python train.py --arch="transformer" --model="sound classifier" --dataset="phrases spoken by 400 fixed synthetic voices" --train_examples=39062 --noise_aug=0.01 --n_mels=40 --hop_length=160 --input="log_mel" --spec_augment=true --win_length=512 --targets=["speaker", "voice"] --num_classes=[400, 4] --norm="rmsnorm" --norm_position="pre" --activation="geglu" --mlp_ratio=3 --head_dim=16 --fused_qkv=true --bias="none" --qk_norm=true --layer_scale_init=0.01 --parallel_block=false --inner_norm=false --moe="expert_choice" --drop_path=0.05 --num_experts=8 --moe_every=2 --expert_mlp_ratio=0.25 --experts_per_token=1 --shared_expert=true --subsampling=2 --layers=16 --width=192 --positions="sincos" --pooling="attention" --loss="binary_cross_entropy" --residual_init="none" --optimizer="adamw" --lr=0.0015 --beta1=0.9 --beta2=0.999 --eps=1e-10 --grad_clip=1.0 --steps=7200 --batch_size=192 --epochs=35.4 --lr_schedule="cosine" --final_lr_fraction=0.05 --warmup_steps=210 --weight_decay=0.1
Rows from block 4 of a small sound classifier, named by matrix and row number. Rows with one number belong to one neuron. Each number is 128 + 24 x the weight over its row's rms, rounded and kept within 0 to 255. All counts start at 0. After the name is the row's rms in percent of the matrix's.
After each neuron's rows are labels from the 100 clips, of 14976, where the neuron reaches its largest size: "strongest on" is what is common among them. Only what is clearly more common there than usual is listed. The data: phrases spoken by 400 fixed synthetic voices. In brackets: how many of the 100, against the usual share in percent.
# gate: MLP gate (model.blocks.4.mlp.gate.weight, 576x192), inputs 96-191
# fc1: MLP up (model.blocks.4.mlp.fc1.weight, 576x192), inputs 96-191
# fc2: MLP down (model.blocks.4.mlp.fc2.weight, 192x576, transposed), outputs 96-191

gate.138 092 [146 140 146 120 129 130 114 122 100 111 109 122 149 135 119 126 107 126 120 134 142 161 129 156 119 117 133  98  97  99 113 101 117 129 116 117 128 131 132 134 135 117 130  89  92 117 121 141  89 122 108  87 180 105  84  65 109 144 143  92 118 128 161 104 111 132 101 112 130 111 111  95  92  80 139  97 118 126 110  77 101 128  97 140 131  87 128 128  85 118 125  82 130 150 136 101]
fc1.138 078 [142 139 108 121  98  83 155 199 124 146  66 127 109 145  92 100 137 171 107 154 131 146 158 108 152  65 115 116 176 133  96 100 126 118 142 109 126 106 109 146 107 133 148  93 143 107 124 154 146 143 160 155  96 143 109 171 129 106 138 133 123 138  91 154 122 136 162  87 124 120 150 147 102 146 150  89 122 159 192  92 168 101 126 159 132 144 111 128 134 116 132 162  98 140 103 104]
fc2.138 069 [174 142 150 148 121 185 135 127 114  86  82 140 112 186 100 174 118 132 119 139 175 120 137 132 139 141 150 141 155 144 169 131 145 146 143 164 144 132 145  92 162 123 138 148 131 128 110 106 164 136 119 149 164 131 109 156 128 150 144 140 154 136 133 123 138 134 144 161 140 126 139 146 157 138 175 139 151 172 150 157 151 134 114 160 157 126 136 116 112 113 100 146 177 114 116 165]
strongest on: reverberation (60 vs 35.3); high voice (59 vs 24.4)

gate.51 112 [ 66 106 150  77  56 126 139 116 123 162 126  85 126 103 115 145 161 149 132 136 109 123 134 123 138 124 120 102 137 132 116 102 126 131 140 139 120 132 148 112 110 119 112 148  96 143  84 144 108 126 119 140 102  88 101 104  62 130 100 107  93 157  89 113  99 106 113 132 118 120 122 104 136 107  84 128  77 126  90 128  87 128 129 124 112 120 110 125 101 140 115  99  94 119 124 109]
fc1.51 097 [ 87 137 159 108  68 118 147 106 126 160 182 109 144  69 115 119 146 178 136 146 144 119 126 154 134 131 161 116 151 143 139 124 146 117 124 128 111 116 157  97 146 129 123 141 127 125  65 137 110 141 117 120  95 126  76 132  71 150 122 136 120 120 125 120 126 100 129 175 120 138 130 105 158 114 125 167  90 150 107 113 118 139 126 136 135 100 118 142 123 144 112 111 108 128 122  81]
fc2.51 099 [157 123 152 120 109 142 109 130 120 140 137 125 161 113 141 131 165 159 103 125 158  88 106 162 133 139 143 153 136 104 115 115  94 145 143 150 115 119 132 105 123 135 141 169 135 131  79 169 157 129 146 168 136 102 115 152  83 173 162 172 150 167 142 164  96  89 138 119 138  96 144 170 146 143 142 110 127 153 119 193 134 139 166 206 132 141  86 161 125 123 146 138 154 134 145 157]
strongest on: /ɹ/ (94 vs 57.7)

gate.15 094 [129 116  79 112 180 126 151 110  95  87 160 128 134 173 135 101  72  85  99 114 139 125 110 134 104 124 113 129  98 114 129 103 121 110 124 147 109 150 130 145  98 106 100 117 137 117 138 133  86  80 106 113 103 109 131 106  85 121 126  83 128 176 129 125  96  98 122 100  96 108 125 142 119  99  84 117  82  93  91 164 108  66 107 107 107 115 102 110 109 109 141 117  79 108 146 119]
fc1.15 094 [122 142  82  94 126 120 109 116 111  64 164 138 137 131 131 127 109 126 118  98 142  92 132 109 169 106 140 144  92  97 104 154 143 137 162 125 138 123 122 129 117 166 153 132 159 147 130 102 135 151 158 132 137 127 115 148 118 115 128 166 136  92  46 149 143 129 137 147 135 128 122  93 140 175 134 134 139 132 144 131 146 125 146 143 139 157 113 115 141 132 122 151 122 179  99 152]
fc2.15 088 [ 83 133 112 107  86 116 102 134 159 100 142 115 157 133 130 126 126  92 139 138 155 126 125 150  93 130  94 121 111 161 119 112 153 150 115 145 167 131 114 146  87 111  77 119 100 137 136 111 123 124 107 118 131  92  88 120  89  96 132  83 112 176 138 115 115  78 118  97 106  91 134 111  96 134 122 106  66  64  80 110  85 134 196 111 147 111 114 122 130 104 134 108 100 134 101 104]
strongest on: /k/ (94 vs 46.2); child-like voice (54 vs 22.4)

gate.133 114 [132 127 165 108 124  76 143 200 134  98 161  76 181  88 138 145 105 141 140 113 130 165 158 125 114 149 137 117 118 159 165 146 118 150 101 107 103 124 107 102 133  86 115 161 116 143 126 132  73  90 140 134 143 113 160  97 101 147 115 105 143 159 111 111 100  93  96 147 134 123 105  93 108 128 139 112 113 117 142 144 117  96 132 129 130 144 157 112 102 131 130 111 122 126 147 112]
fc1.133 112 [110 128 134 127  97  94 131 146 125  94 147  61 133  88 134  93  80 149 136 120 105 156 140 123 101 141 164 173 125 156 141 150 126 132 108  70 104  93  71 115 129  94 120 170 137 139 117 116  89 118 132 127 145 139 157  88 106 126 146 105 151 125 115 141 135 125 115 151 154 131 118  93 146 132  98 130 127 111 109 148 135 141 154  97 134 144 158 138 117 133 125 124 157 127 160 155]
fc2.133 126 [141 104 109 146  40 151 128 158 120 153 104 137 141 145 112  54  73  88 125 108 143 150 132 116 140 157 168 116 159 180 168 107 165 134 128  98 110 101 133 114 136 125 158 136 154 145  95 135 126 118 124 143 148 151  91 113 107 152 104 110 119 110 119 119 122 139 108 138 155 156  89 149 119  76 136 155 136 155 124 130 132 105 139 115 134 105  79 130 108 111 143 119 128 136 100 106]
strongest on: reverberation (81 vs 35.3)

gate.324 111 [114 133 100 135 122 125 123  90 122 128 102  99 149 109 114 184 168 148 125 122 101 139 138 126 116 135 122 131 122 131 106 135 113 147 129 148 146 148 121 152 119 131 102 115 109  93  98  97 136 123 140  97 134 114 139 114 100 111 168 130  89  76 174  93 114 119 112 100 132 118 138 111 102 113  69  86 157 143 122  98 117 142 145  85 123 125 109 101 120 114 121 111 155 152 100 121]
fc1.324 111 [127 141 141 126  85 154 160 132 173 133 101 125 110 137 148 137 148 141 122 150 111 103 125  99 127 165 142 149 159 134 149 168 101 104 131 138 111 160 116 117 143 156 105 103 140 136 162 153 156 138 135 179 123 136 131 141 131 128  64 132 105 131 125 172 162 119 156 156 127 153 108 148 150 148 135 141 140 151 154 158 146 123 107 232 141 118 127 122 135 132 104 156 158 123 158 150]
fc2.324 119 [134 118 143 137 101 135 151 114 109 124 145 136 151 132 124 152 202 115 137 123 115 121  91 172 154 138 131 120  92 132 153 133  92 150 129 113  92 127 102 140 152 117 128 119 126 105 152 110 105 144 129 110 140 122 137  75 150  99 116 175 110 154 145  86  99 161 123 116 144 146  78  96 116 113 137 115 131  92  97 104 113  96 124 153 121  94 133 167 131 111 152  88 155  77 174  73]
strongest on: /ɪ/ (71 vs 44.1); /h/ (50 vs 24.9); child-like voice (45 vs 22.4)

gate.569 108 [117 144 160 145  95  82 133 107 142 147 144  99 165 136 131 124 164 120 135 113  85 123 146  87  92 103  86  97 137 131 134 132 143 138  94 120 122 132 121 121 102 105 117 113 125 112  99  78  98 125 121 108  90 120  96 123 127 137  97 116  88  93 105 114 125  89  97 125 125 118  97 114 120 100  78 154 118 143  96 121 106 114 142  65  95 104 128 128 117 126 119 105 113 118 104  98]
fc1.569 112 [157 145 124 111  88  97 124 136  83  96 105 108 106 148 125 143  96 153 146 121 128 111  77 153 108 121 150 114 142 161  94 160 109 133  94 146  99 150 109 139 121 137 154 155 138 130 182 135 168 139 128 108 130 106 115 145 113 136 149 154 117 127 156 116 150 152 120  98 133 113 121 118 137 123 146 125 160 149 151 148 130 146 136  98 122 141 153 114 137 115 125 135 139 129 132 132]
fc2.569 104 [149 127 107 112 158 127 131 146 143 123 119 161 154 146 121 122 152 159 129  78 159 107  99 105 116  90 128 128 147 153 158 136 113 123 108 113 106 131 114 118  88 118 103 144  98 120 126 144  99 172 118 126  92 116 165 139 154  62 111 140 127 169 116 148 147 114 125 150 161 122 110 114 127  97 159 122 156  97 101 135 129 112 113 166 145 156 154 139  99 107 102 106 172 136 142 128]
strongest on: /ɹ/ (97 vs 57.7); high voice (64 vs 24.4)

gate.360 112 [141 116 116 128 102 137 101 147 165 128 148 138 105 140 102 126 113 139  94 137 155 138 112 131 106 156 114 121 128 120 107 121 112  62 113 124 112 116 156 177 139 123 130 124 124 122 148 108 119 126  89 131 198 143 159  71  94 128 136 111 190 106 141 148 114 131 122 160 115 147 124 107 149 136 164 167  83 120 143 137 121 119 104 104 144 111 121 132 107 175 140 128 126 103 147 131]
fc1.360 128 [132 182 136 114 130 144 113 170 120 126 132 118 134 132 115 111 134 136 158 196 114 133 161 162 127 104 129 171 130 134 134 114 108 162 150 124 121 120 119 125 130 120 113 138 143 138 118 122 129 137 138 115  92 117  83 190 154 149 135 141 101 130 113 157 155 122 140 118 138 132 162 158 123 127 113  87 127 140 136 132 122 190 173 120 119 168 125 127 133 100 166 144 172 201  91 105]
fc2.360 119 [137 115 145 145 116 151 155 135 144 108  95 133  30 128 137 141 122 130 136 155 130 162 129 166 122  83 113 106 182 168 126 141 113  84 112 124 183 139 135 135 109 112 121  88 122 124 117 138 100  94 121 193 124 102 118  67 144 125 133 136 155 163 121 147 133 133  99 100 128 119  82 110 138 133 144  92 118  85  79 135 104 105 162 178 129 111 151 126 131 124 151 164 135 110 167 128]
strongest on: thin (high-pass) (100 vs 12.5); deep voice (63 vs 28.6)

gate.19 109 [160 117 141 123 105 135 147 131 152 110  98 109 113 147 121  92 102 139 122 131 154 138 114 147 122 131 119 120 149 130 143 147 153 140 126 143 132  95 144 121 144  74  83 117  90 113 119 112 100 117 112  99 106 106 115  82  88  80 154 104 112 104 131 114 126 126 106 125 136 102 110  95  97 106 143  50 157  98 102 105 104 111 120 107 101 104 171 118  88  79 152 102 139 103 167 138]
fc1.19 126 [139 134 176 160 152 119 122 167 178 130 108 130 133 108 152 131 105 154 139 152 101 170 123 161 135 136 114 132 105 133 126 118 143 175 128 137 103  81 119 128 137 117 106  78 103 116  91 107 111 138 110 115 117 106  82  92 132 108 159 139 164 106 138 140 151 126 117 137 134 125 117  99 113  97  99 117 105 111 126  76 133 114 125  71 102 104 159 142 115  83 126 108 119  97 134 116]
fc2.19 108 [107 128 118  92  91 116 165 105  95 148 108 135 125 113 124 145 141 116 131 107 148  98 128 150 134 128 126 110 137  97 130 128 130 108 113 133 137 112 123 154 112 141 133 162 130 146 120 202 117 104 144 163 112 139 116 160 109 205 130 122 158 215 107 112 106 137 147 126 127 103 131 150 117 146 179 140 150 175 131 177 155 136 120 213 138 169 116 117 122 131 144 142 121 153  91 161]
strongest on: /k/ (88 vs 46.2)

gate.3 116 [112 146 111 130 143 112 133  93 161  91 146 126 142 123 142 154 135  99 109 134 140 135 123 109 112 158 121 133 136 128 123 132 144 141  88 154 127 133 125 208 140 120  92  74 117 102 135 112  95 118 125 151 128  89 133 128 118 123 128 142  96 132 108 105 137  92  91 107 129 109 107 115 144 110 128 112 122  84 100 121 111 138 122 122  96 125 100 135 106  87 145 115 120 115 102 104]
fc1.3 121 [103 141 120 142  92 105 130 151 110  97 119 128  94 105 150 110 129 125 137 112 115 103  90 109 110 151 121 138 116 145 113 130 120 130 140 145 120 115 108  85 144 150 116 137 124 142 146 128 148 174 168 140 161 184 141 105 142 116 130 139 120 135  65 147 154 105 159 171 134 169 125 123 147 139 123 144 145 144 141 140 158 159 114 169 150 122  96 143 147 151 135 131 132 122  94 130]
fc2.3 125 [115 131 132 145 110  70 120 119 138 146 168 129 151 127 127 162 156  51 114 120 109 138 128 120 123  76 129 124 119 109 137 146 106 127 115 114 116 139  93 166  98 107  87  97 158  92 165 112 121 139  60 141 123 116  97 145 119 158 116 137 134 118 129  97 118 102 124  95 143 109  94 117 148 115 150 123 101  77 103 107 120 119 121 156 131 131 146 107 140 133 112  89 113 111 151 113]
strongest on: /k/ (99 vs 46.2); child-like voice (89 vs 22.4)

gate.194 118 [114 119 148 117 134 113  97 140 160 148 135 111 143 146 136 117 102 134 108  84 100 147 146 118 118 142 130 152 104 114 127 116 108 121 125 114  80  97 122  86 111 138 123 134 126 118 107  49 112 146 111  74 132 144 125 106 135  99 118 110  74  59 102 113 125 119 115 145 138 146 135 149 102 110  33 152 100 101 112 135 111 130 149  15 108 124 143 129 124 139 106 122 106 136 114 102]
fc1.194 122 [125 122 116 129 124 120 109 142  86 124 147 117 147 150 169 107 105 141 122 104 122 135 134 127 134 112 110 122 107 141 136 144 128 119 133 113 132 115 104 155 136 120 141 112 132 110 121 115 124 108 129 103 130 121 112  93 129 143 141 129 120  94 119 108 139 137 137 114 118 129 115 142 181 141 109 160 139 119 127 119 137 132 129 157 121  99 126 107 149 121 110 118 134 120 172 169]
fc2.194 113 [160 124 123 152 120 163 102 109 129 138 141 141 135 143 120 102 142  62 135 127 149 105  83 142 120 133 143 123  86 142 152 143 127  93 118 139 132 145 126  86 114 128 144 190 132 153 148 145 134 155 119 173 118 128 125 135 131 133  78 155 114 208 149 107 172 124 141 135 146 153 123 214 161 121 167 125 191 154 136 119 133 127 110 198 150 171 130 118 121  92 115 111 138 144 162 136]
strongest on: /ɹ/ (88 vs 57.7)

gate.385 116 [ 58 132 161 108 104  65 126 167 186 137 113 129 122  94 137 137 124 115 125 155 109 104 168 137 124 141 131 130 139 122 109 135 116 108 112 102 113 109 114 102 129 125 107 126 127 124 111 147 118 139 141 134 105 125 140 105 136 115  93 124 110 115 107 159 117  96 106 143 155 143 118 111 132 126  74  98 127 111 117 149  97 131 145 132 109  92 165 144 117 151 111 125 136 139 115  93]
fc1.385 128 [ 90 142 138 124 115 138 118 126 130 141 102 154 146  93  85 137 126  98 140 128 125 119 123 121 123 135 133 135 150 136 153 119 130 122 111 116 150 143 155 101 133 126 187 131 117 126  91 138 107 118 118 129 105 119 113  97 106 145  98 122 136 188  73 125  90  83 118 122 128 123 118 157 154 114 136 182 153 141 107 122 120 119 116 135 128  88 118 109 121 142  84 132 121 117 117  99]
fc2.385 117 [177 146 138 130  64 154 126 152 140 120 132 115 115 131 139 126 102 121 117 145 144 155 117 170 107 170 106 146 155 106 104 142 125 136 119 122 115 117 148 119 109 107  95 120 148  94 142 127 122 106 149 162 159 136 125  88 117 139 129 132 137 111 131  96 127 165 123 116 126 130 148 131 121 134  90  94  96  94 135 121 111 141 143 144 136 119  64 135 114 141 165 140 143  90  89 159]
strongest on: /ɹ/ (99 vs 57.7); thin (high-pass) (55 vs 12.5)

gate.389 093 [165 123 176 126 107 116 150 139 164 107 139 145  93 115 101 169 147  88 156 115 161 136 134 120 160 133 109 150  97 112 134 129 157  96 103 121 116 150 144 145 132 120 126  92 130 100 118 135  96  61 132 118 132 120  91 133 102 150 111 138 137 124  76 104 109 108 115  92 104 155 142 103 127 125 111 110 109 113 137 103 114  64 148 123 145  91 110 107 130 127 145 121  61  78 133  78]
fc1.389 101 [131 153 130 102 120 137 164 123 112 143 120  96 114 150 160 122 139 124 109 135  94 135 127 144 133  95 137 165 142 145 138 138 110 122 127 128  82 126  79  92 131 109 109 142 119 123 132 174 138 110 158 137 109 130 123 139 124  91 127 131 115 117 138 137 133 153 163  93 117  72  94 123 129 119 107 107  98 115 150 149 123 149 179 174 124 171 122 133 157 100 151 132 104 186 120 146]
fc2.389 101 [123 114 111 103 170 136  95  98 114 151 131 135  99 152 115 134 182 145 133 129 110 121 175 142 101 144 144 150 139 126 121 112 125 156 100 167 119 137 150 134 124 133 180 130 122 157 134 125 133 162  94 119 108 150 130 111 171 161 135  81 141 147 124 112 139 158 152 123 128 116 112 120 143 138 138 121 139 123 119 109 138 169 156 167 130 115 155 131 124  89 153  84 171 110 164 122]
strongest on: /ɹ/ (87 vs 57.7); child-like voice (60 vs 22.4); thin (high-pass) (55 vs 12.5)

gate.27 096 [160 134 148 143 146 118 143  95 131 142 112 111 138 111 126 127 135 106  94 121 132 142 157 125 149 111 147 137 158 151 125 103 126 137 139 134 121  77 103 135  96 120 111 148 115  95  89 125 124 126 107 113 119 106 128 135 129  90 102 111  69 170  91 119 118 167 114 110 114 103 155 111  77 123  97  81 142 128 108 134  97 133  87 128  70 131 138 113 114  91  89 110 127 122  25 115]
fc1.27 089 [151 115 151 120 114 145  76 159  87  67 117  89  97 140 119 100  77 130 162 139 114 112 140 126 182 138 164 155 186 129 133 164 129 155 159 166 129 142  99 130 123 156 114 176 124 138 170 130 156 155 125 142 135 105 112 133 112 131 157 142 119 148 109 153 150 162 151 138 132 125 121 105  82 136 134 118 139 157 179 128 149 140 119  82 151 191 132 125 140 120 122 150 136 133  97 130]
fc2.27 086 [138 158 163 142 174 179 145 119 138 120 158 131 155  83 139 129 107 104 139 118 133 120 104 172 121 127 139 145  98 180 110 124 186 118 138  99 159 146 162 118 131 138 137 135 105  97  90 138  93 115 135 130 169 126 166 114 111 103 130 117 146 101 172 110 113  83  99 104 113 127 141 102 112 124 138 147  67 109  93 144 114 142 134 143 114 147  86 137  90 142 137  72 119 115 113 156]
strongest on: deep voice (78 vs 28.6)

gate.555 081 [104 139 180 115 147 144 135 150  90 155 159 126 185 104 148 157 164 162 160 113  97 146 136 140 119 173 135 144 141 122 124  99 146 160  84 146 121 129 150 126 126  91 106 120  98 103 134  73  82  87  81  91 131 113 113 117  93 142 130  76 114 110 115 111  90  94 112 123  83 149 112 121 105 108 131 123 108  80 115  91  97 132 133  83 113  71 111 131 103 119 117 121 120  90  94  91]
fc1.555 060 [103 150 165 122  82 121 105 101 116 163 116 139 104 115  80 135 156 148 127 124 135  96 122 118 161 113 145 109 137  91 124 107 104 115 140 113 139 144 123  84 146 126 115 174 138 166 105 107  94 138 108 131 170  95 139 137 102 155 157 155 160 144 141 133 142 120 148 133  94 133 127 134 160 135 123 122 120 109 137 143 130 141 155 104 141 125 120 131 146 159 109 105 139 137 128 107]
fc2.555 059 [115 156 113 157 199 147 127  98 118 128 122 112 138 153 129 154 147 124 125 166 155 103 134 152 114 133 118 149 125 140 134 116  81 158  78 129 141 141 100 134 108 140 164 133 121 145 137 135 139 153 142  82 120  75 105 160 150 142 126 133  63 138 126 103 129 155 146 125 118 101 114 144 146 132 124 106 141 110 133 154 134 166 154 146 134 170  93 102 120 138 156 143 143 129 158 126]
strongest on: /ɹ/ (95 vs 57.7); mains hum (33 vs 12.5)

gate.227 089 [104 116  76 135 132 131 118 148 117 148 126 156 162 116 114 113 176 137  99 134 153 101 133  98 102 129 132 114 117 144 133 125 129 177 145 118 157 128 116 124 106 140  82  88 127 108 176 126 145 146 100 141 183 128 160 126 128 168  98 122 142 157 122 134 100 154 111 176 146 145 123 126 139 146 148 164 167 136 165 118 142 134 169 138 162 186 130 140 128 151  79 137 154 131 148 115]
fc1.227 076 [105 113 173 140 129 109 117 126 109 109 159  74 120 118 195 126 180 133 135 134 139 131 115 136 128 100  92 164 140 137 141 120 109 116 123 137 123 150 139 103  98 133  84  97  78 137 135 144 120 173  87 150 109 143 111 129 147 167 121  99 133 171 157 134 153 133 124 151  98 139 134 126 126 131  95 133 157 146 111 118 126 185 119 129 161 128 124 120 117 120 108 128 171 140 160 137]
fc2.227 075 [120 122 101  55  90 136  93 140 111  99 121 145 118 150 128 172 158 120 112 163 117 142 124 100 125 122  99 175 205 100 173 151 153  93 128 146 132 160 118 108 130 150 166 162  92 133 143 138  85 142 120 117 168 192 156 114 139 115  96  73 128 166 138 107 126  76 133 116  79 114 179 143 139 147 151 135 103 107 144 130 118 203 125 115 127 106 162 110 121 119 143  97 136 104  86 164]
strongest on: reverberation (90 vs 35.3)

gate.75 099 [ 85  89 147 125  82  81 171  78 135 119 132 134 128 117 104 101 139 149  94 110 103 165 132 103 133 130 116 124 169 158 114 119 127 120 139 111 120  77 115 151  78  95 137 102  80 119 108 123 118 131 116 122  94 116  86 112 112 155 129  97  87 108 129 104 104  70 107  98 125 101 116 112 101 110 119 101 136 127  98  94  94 127  99  72 113 100 121 113  94 123  99 113 127 123 118  96]
fc1.75 091 [118 115 106 124 121 124 159  94 118 112 108 135  72 152 168 118 142 136 114 112 132 173 106  78 100 115 109 121  75 143 111 120 112 125 129 150 103  82 142 149 166 123 122 117 123 149 131 114 134 131 123  98 140 123 139 148 135 142 140 133 159 132 130 124 118 103 127 117 134  84 138 147 144 117 125 125 116 162 136 125 148 139 154  95 147 121 129 110 140 180 125 145 138 105 110 115]
fc2.75 094 [153 123 110 112 125 199 113 135 120 156 125 145 113 143 140  96  89 108 121 176 140 146 140 142 147 147 151 159 101 161  99 117  93 141 106 125 136 120 128  85 101 121  89 175 136 123 157 147 112 118 116 140 184 124 149 160  86 139 128 108 151 148 138 128 145 135 126 188 122 151  88 127 141 130 100 188 102 125 138 136 156 104 136 128 120 151 123 123 124 107 131 135  75 135 109 146]
strongest on: /ɪ/ (78 vs 44.1); /k/ (72 vs 46.2); child-like voice (51 vs 22.4)

gate.82 096 [151 109 135 110 157 130 108  89 159 130 153 155 126 150 139 122 142 147 142 144 100 144 123 108 104 132 125  95 152 157 132 113 133 119 126 145 108 167 107 120 122 122 144 141 110  98 106  68 121  86  86 132 119  94 102 139  65 133 161 108 130  77 108  83 109 113 105 114 114 129 149 134 145  88 112 152 103 129  95 104 112  78  98  83 101 103 151 127 108 102 111 118 107  96 162 128]
fc1.82 102 [140 118 130 112 127 105 175  97 139  86 149 124 147 111 122 181 153 148 122 124 126 157 110 159 132 122 113  93 100 111 103 113 123 134 131 122 115 110 121 161 105 123 127  73 129 146  81  79 122 128 124 147 146 106 149 138 134  97 171  96 105 147 168 121  79 161 123  91 141  89 137 125 139  99  90 143 124 123 126 147 114 133 102 130 126 108 122 125 122 126 117 137 129 114 141 108]
fc2.82 104 [133 133 121 109 112 114 145 140 122 134 120 159 121 123 127 131 133 172 103  96 127 128 172  85 142 107 133 145  86 112 152 124 103  85 137 112 142 117 162 122 181 173 194  77 148 145 115 136 167 124 131 120 103 178 156 138 162  99 163 121 159  97 102 183 129 138 113 109  85  81 180 150 112 175 146 141 155 167 146 156 152 122 133 120 122  84 159 107 113 149 142 115  81 117 127  96]
strongest on: /k/ (93 vs 46.2); child-like voice (52 vs 22.4)

gate.346 130 [119 107 141 128 130  95 112 128 102 119 141 101 169 136 127 137 127 107 143 121 114 123 133 107  91 144 121 124 129 112 121 134 154 125 141 130 106 137 142 101 127 119  82 101  86 124 107 132  59 104 103 134  92  72 105 122  88 124  89  95 105 159 108 106 112  92 100 109  98 114  94  83 102 100 114  90  95  89  81 108  92 127 115 111  80 108  98 134  83 125 100 120 117  89 104  77]
fc1.346 115 [109 112 116 148 171 103 116 181  90 149 147 109  56 114  89 127 172 126 123 122 110 121 117  90 109 104 110 146 142 165 147 135 113  85 136 117 121 136 130 130  92 124 134 144 115  98 139 120 117 108 123 159 162 128 167  71 158  93 125 115 164 101 148 104 130 139 116 131 125 145 134  87 107 103 126 111 121 103 126 105 108 103  68 139 134 127 133 130 122 117 105 108 109  97 162 134]
fc2.346 123 [156 143 136 148 122 103 110 165 137 139 153 114 102  99 149 106  85  92 127 151  75 134 130  94 164 119 121  80 144  95  65 106 160 133 128 145  87 133 153 159 170 147 156 114 150 149 132  84 117 137 131 121 117 125 163 120 177 113 112 141 131  79 152 146 133 167 130 147 144 167  84  93 124 139 108 128 136 148 154 130 116 118 135  97  98 133 116 154 109 108 126 113 125  96 114 118]
strongest on: /ɹ/ (95 vs 57.7); deep voice (71 vs 28.6)

gate.229 091 [ 87  92 128 132 116 126 104 126  67 112 167  71 133 138 160 178 116  87  81 115 136 157 184  99 132 147 126 114 122 133 102 126 109 133  83 138  74 113  78 130  96 144 159 120 129 119 113 138 127 130 125 152 157 103 125 116 161 102 106 120 112 161 130 110 127 132 122 110 126 138 123 145  83 142 125 116 151 126 147 123 112 142 136 155 114 115 152 124 118 119 127 120 117 108 109  92]
fc1.229 078 [113 130 133 106  98 113 145 138 140 163 166  89 105 150 164 121  94 123 119 154 156 118 170 123 181 142 127  99 177  81 127 142 115 140 128 144 123 134 143 165 138 134 120  92 138 110 153 127 117 124 127 130  96  99  91 139 158 122  95 133 105 128 128 135 110 131 131 132 132 116 102 109 126 129 133 145 138 149 125 117 128  98 132 107 110 137 111 136 130 147 122 138 161 102  67 109]
fc2.229 078 [155 140 147 132 181 166 128 104 130  99 179 131 103 154 134 154  94 115 155  77 147 119 113 171 125 107 117 110 120 126 156 151 122 123 111 119  92 126 163 134 139 139 178 208 145  97  96 112 169 127 118 130 150  86 151 153  89 126 144 121 105 168 157 113 133 144 159 118 136 140 141 117 132 133  91 151 170 164 135 165 147 112 128 126 133 112 153 146 129 122 130 107 151 120 157 140]
strongest on: deep voice (58 vs 28.6)

gate.320 121 [140 103 138 129 124 143 162 100 112 151 135 128 128 133 132 150 121  95 124 134 125 126 113 130 135 129 106 117 117  93 110 134 118 107  76 135 137 116 165 142 157 105 119 107 111 114 139 108 110  74  82  99  94 111 112 118 100 136  90 109 149  99 102  85  78 103  96 100 108 108 111 132 117  86 132 120 120 125 120  81  98  87 130  98 118  78 141  90 110 117 131  99 119  77 151 120]
fc1.320 108 [ 78  97 179 128 152 104 124 161 117 119 137 159 138  86 134  91 163 159 107  71 153 162 189 103 140 136 124 133 126 142 117 120 133 131 149 146 125 134 123 129 123 135 120 115 103 105 141 135  91 108 135 170 180 127 198  84 169 171 113  91 143 137  74 124 116 142 124 133 124 132 162 116 102 125 149 147  98  99 134 172 140 124 116 139 153 110  84 119 121 106 118 119 129  91 101 117]
fc2.320 113 [139 137 120 124  85 103 132 123 125 153  91 123 147 152 149  96 147 142 144  90  97 180 126 152 141 138 122 103 104 143 105 121 115 149 143 107  97 121  85 162 113 148 150 125 122 108 146 108 177 143 136 167 109 133  69 148 107 138  83 149 103 136 138 122 117 152 160 115 166 163 103 115 133 154 113 141 110 142 137 138 160 133 128  99 164 102 102 158 110 149  98 184 123 123 177 144]
strongest on: /k/ (87 vs 46.2); muffled (low-pass) (36 vs 11.5)

gate.478 107 [160 136 144 138  79 160 143 154 155 120 136 116 138 148 158  85 129 146 148 119  98  98 147 161 147 152 138 130 115 119  99  93 130 128  73 120  97  68 110  80 125 126 108 138 134 105  95 100  90 122 138 132 166 121 124  79 122 107 139 133 125 106 134 103 104 113 132  95 108 102 128  84  84 120 114 115 102 106 111 127 107 145 123 141 135 120  99 114 114 130 105 106 125 109  93 140]
fc1.478 103 [160 153 141 116 163 150 104 145  90 164 100 118 174 124 145 186 129 111 109 174 145 131 148 148 130 116 132 144 138 135 155 138 143 163 133 150 175 171 134 112 142 114 162 111 118 119 147  74 137 129 115 120 130 112 104 162 133 153 139 117 132 153  95 105 103 140 125 109 138  92 128 163 121  95 143 144 135 136 152 119 127 150 136 119 149 107 127 123 123 130  88  93 171 136 130 151]
fc2.478 120 [161 133 159 143 156 191 145 136 148  76 126 122 102 153 134 150 166  93 150 124 104 146 122 171 121 146  95 118 114 136 136 122 159 135 118 138 133 119 152  74 158 122 161 158 150 117 126 137 112 121 155 121 146 162 124  82 131 101  70 140  99 146 150 111 111 131 109 145 131 134 109 141 110 131 122 155 113  99 101 107 120  96 164 161 121  98 111 159 122 129 150 104 138  83 148 154]
strongest on: thin (high-pass) (43 vs 12.5)

gate.28 096 [160 124 153 139 123 129 143 161 167 128 129 168 102 144 110 159 142 148 149 136 130 144 107 148 147 136 128 138 145 144 149 138 137 153 121 146 116 104 162 132 144 113 144 104  98 149 129 128 113  85 127  97  93 104  90 114  78 130 150 127 126 124 133 107 122 138 125  58 100  74 136 137 123 125 140 106 131 113 146 111 111  94 144  95 125  95 155 105 107  73 158 139 152 108 135 140]
fc1.28 100 [ 97 118  83  98 143 108  75 125  79 121 107 125 128 161 108  92 106 113  89  86 129 126 162 102 105  61 141 113 124 100 149  81 141 105 147 112 139 129 147 123 101 112 142  85 131 131 146 120 123 141 103  79 146 149  84 162 162 142 121 109 129 163 132 129 100 107 131 153 136 145 147 124 101 133 134  96 115 144 140 123 142 116 122 113 139 164 119 102 128 118  96 139 112 136 117 120]
fc2.28 090 [142 155 122 131 142 110 125 103  94 131 205 148 166 116 149  93  92  76 116 140 132 144 128 131 142 111 136 153 142 130 118 136 148 140 117 124 122 143  79 144 105 111 112 128 129 114  90  51 111  98 121  93 142 114 144 117  89 105 126 137  88  82 153  88 149 129 134 134 103 130 146  93 100 115 117 135 153 115  84  95 107 116 147  96 136 142 126 144 135 114 136  53 132  95 171 160]
strongest on: /k/ (90 vs 46.2)